Rows from expert 29 of block 3, named by matrix and row number. Rows with one number belong to one neuron. Each number is 128 + 32 x the weight over its row's rms, rounded and kept within 0 to 255. All counts start at 0. Numbers have three digits each. After the name is the row's rms in percent of the matrix's.
# up: expert up (model.blocks.3.mlp.up, 32x64x128), inputs 0-127
# down: expert down (model.blocks.3.mlp.down, 32x128x64, transposed), outputs 0-127
up.48 110:152135153147136085124097173116074105126116163109168122119142049158108112114128131191079095064150173137238112156120104119200100188146108085120145063060164138139123115127101112126193140087111088155157105123120142126153120151065126159149118111116122158110159133099140100077084131105128118124095129116119095190087116084106065122102122136149114126195133211126145105110136162147136153130133
down.48 113:160126117115149106090205143146148160116163113141144141174098134119137163128090105087159120062130144086214169119086114141109125136166130164150101166133151124132129082091183102154128122129174174167130107108163126170110072096034142124110106094056125166081128142151140126155118098102103203155057160177124104148176136107118106100080113055121109145127111136143138062152132094172142149120107
up.49 106:212169193162087128086132145182155086116128111094166093121113081145123087111129160145135103101150097171153095072116048081147075238150116130135121085122198139106106062154110142153124161053126154139137145155118144104118137102146126153099112150145122129124087112112151079098154128118090122167128155102163154162138097096165081093130146099116116115114153131167170144149140160192149105085120
down.49 106:170139193113139109136116165172015126119162087048180125131135170169116225146147171110091098070114195091172163130127196151174119122111100146135162128106161148126139130111102139177131103197147152096142161122132122118126165134127133094123154135166146101090104182163134124114143109173072121154151151141102124167161142132088106141154093135121153163164150173151122087101153121144142176106103
up.50 101:114147130157095165160144121159149125070127142117109121143124113140095146140140095140147096085112108164128112134133092187147164181109065104103121098090149122137115136164112115176131151165160114126123109124146168054121178113176148209138126098140097072119136079210130102120136126096109114081157123077096158139130187159133111150076075115106162080111084145229181143158179184165169146091136
down.50 090:137136155149126123104185167156105079160133123092135170154139208186088112147109147126130060050163088117072174169114090152143129173101131115107143147177121141118028085147166136147097115125129088137141117127120127153119139127094124148131160068154170180090151124100117121129192132116065105116118114111131141160178149070089114087117151080117134095168138145109123073175130091084071119157161
up.51 093:102127130133165134170104103162104088095108077133142159131082091115122106169170128177131116178114123039152113126102144179159198046113145071125152129169115111148119124119134209161107081106124140133096109162156138103161131130134125056080147152132161157160143175135110117084047157109096148078129111127141115136167114029168103139150101129107075107152110174127081116166128095147122151145128
down.51 102:126121093130131112140068130163165117118096209115111111159146138161128160150165138144123097140102120165193125164127142178131064092081124199139100103142109122212130152121130210106136142085145119165116191121090103148142074150102106166122193158092142179160131090138166173169074191119123104140131130073140125089097132163164139106117182180084107116129109156126123133129111116105167161143195
up.52 096:115088120088076143180239084108133137033157142185109112107074114078168139152131149117119107071134136103099162113125134149166068120085093093137122106116135117109056194131143117156122092142135162105138110191094114083127159123150108178141141163114174109122126111084157152117128110104123149212116130142123129163076121180158137110151155133098093134144125085190091145150115180150129115118105
down.52 088:076076143114148147166126163215137157148135104185135130193200171151139164110125100088160100134138127189104115109155141127156133155108182174138143143106143095185030122153137097152117167109045162127149142105175164130133112176134098130048130128124120145126094162139145081132113100144130144139134082114103133163136153119116194151129120122144167160121191138077146147115068086144139181111129
up.53 138:052089139132107103163109108147068116104154160137112106128135122098172152146118123136155117172097131145041166120158093146108163077054073089123108110137114106141137251144130141151127097168128136130158083140102098103082135097141167071183147160127108096143164132132127149201116151131066120094130142071127149131151136133123040155093147117115153074116117144068134133131123156091147089113119
down.53 125:122073104106137092108130106207195104141124117088121119158171116115080107102126095160159113155158123171098133138093113106111056146091180137175129158124081094092081129120145137103128121083163114157055149130149119135140135140112164115069122119183158161142119112147242124109166139137140074127116092082107153140082069116157198130072177154093089094149123111111115127154128109078118160166144
up.54 088:172134117156155142157127118190113106158114124093138083173152111124128093133096070173077120146165121066101101082159138132132121143113130163135175094145164134128170089140108138223093133109158189118168176126118098071150108133136112174128137096112087109091060124161156118077072132105126137181142152175122165180152120163089089168148166130108161126223138176055145120141143128152127123150129
down.54 090:074225206156122140102102095133079155091117084107104145103077144131115147119145152094156193157175174195092178108107169130119093104082117155159088137135141107162101155204126184157104119174126113107155168170150131150120138127061130118117106081146098196104093146123133155163122125133090066126118096144157113147125070106150113165120105141145165119087114142152155091132132081113153134153077
up.55 091:118126123113096186141100136161090133157107146112130118094146100118116180106088089093123118092118153075145151122118117145144205175109056155139134174143204097126180102161079106180185171159182086085148156151143166184120142157170122091108151094167112159132134120122130163167167176116111158133157166163140126118154170122097123133142154146167161097173218094101141143180170091168145152094120
down.55 085:136106143138061107105107139077157123145127138152151161139127137165108134108154186100123149161200160156120164045157108158101109184106136155136164121130158099174133089172162111113151087148133070157204148107146151101130121163093142143172131089136078129077117165180142072099216108111133096076163126136089167119137168137171160127139130120106111148054064161173146095108125143133120170148090
up.56 100:097140183144117130188151149186081130088132140170108103111150129131113071070203041124181096111065164138149142162127113103141152178107107107138168064143100136124125135118080130176125123123152187137163082115142142136165174099103099112165177113099121163144099092119174177164107145159051120128102168134073109183152115127102073150150153113160149101164167140126163105134088087136122133113103
down.56 101:086123097185135126129119182097132104149176103111121063159169128131047161109161177175143170181181115057175148137106120141113086110148120156109175177125107101118131059102137173144117121152085118087101194105102126152194121141125136109201157168101119179118156111128185109126160058117119113114115100096076152192175114169129121120108132166073138180137102116131132125134118120099126133121127
up.57 091:089134069168109142073107111149096138176150128103125145093135090139127149182117136167142134065077065171093070170126103145120164142078140117142169150130169115132159140120117166155171107144136148103120147175093132219072126110084110128190130136087096071114089141155096103145122190137188155129124139111123152087134091131097098073177105091147160149153177193141121149192167102143135100120111
down.57 096:117137140126109165121137099178152097074119105173167150094157138129072113074101079181070114120140147125071133137149111150126086165141121168055089150113198099132168119177156106070090139136178154088138174078164125101121145138122109110160119141144127091149127112122141178136149131141179069230186087135117102109164141137137141147076107105146166150058128104081117178127149084135107105114110
up.58 082:134119145112181106141083122116027105132141127133165132136123174113108133116186080178152078073082155121168153120121150082087123041157160078110148155088121132107134141122158142121138137134140132168171152171094080135094138142139160203123115108077140151157142108101157163116104148103143121140144141150197115078109154096144098114086107096086126091159228108104106094056132131110175128157127
down.58 106:108112117090173091145138087103148129110157192119076108049110116178154132101132082196145119136146168180169106097159093077121137113220175163166114120141137112121148142165158107077101127088130049151120082139149130059109107114151118084142133168064135098164130138165168120181124143131150073128134130115089086141145088141134159135127154144131128100136087130098145094164173195171106155087128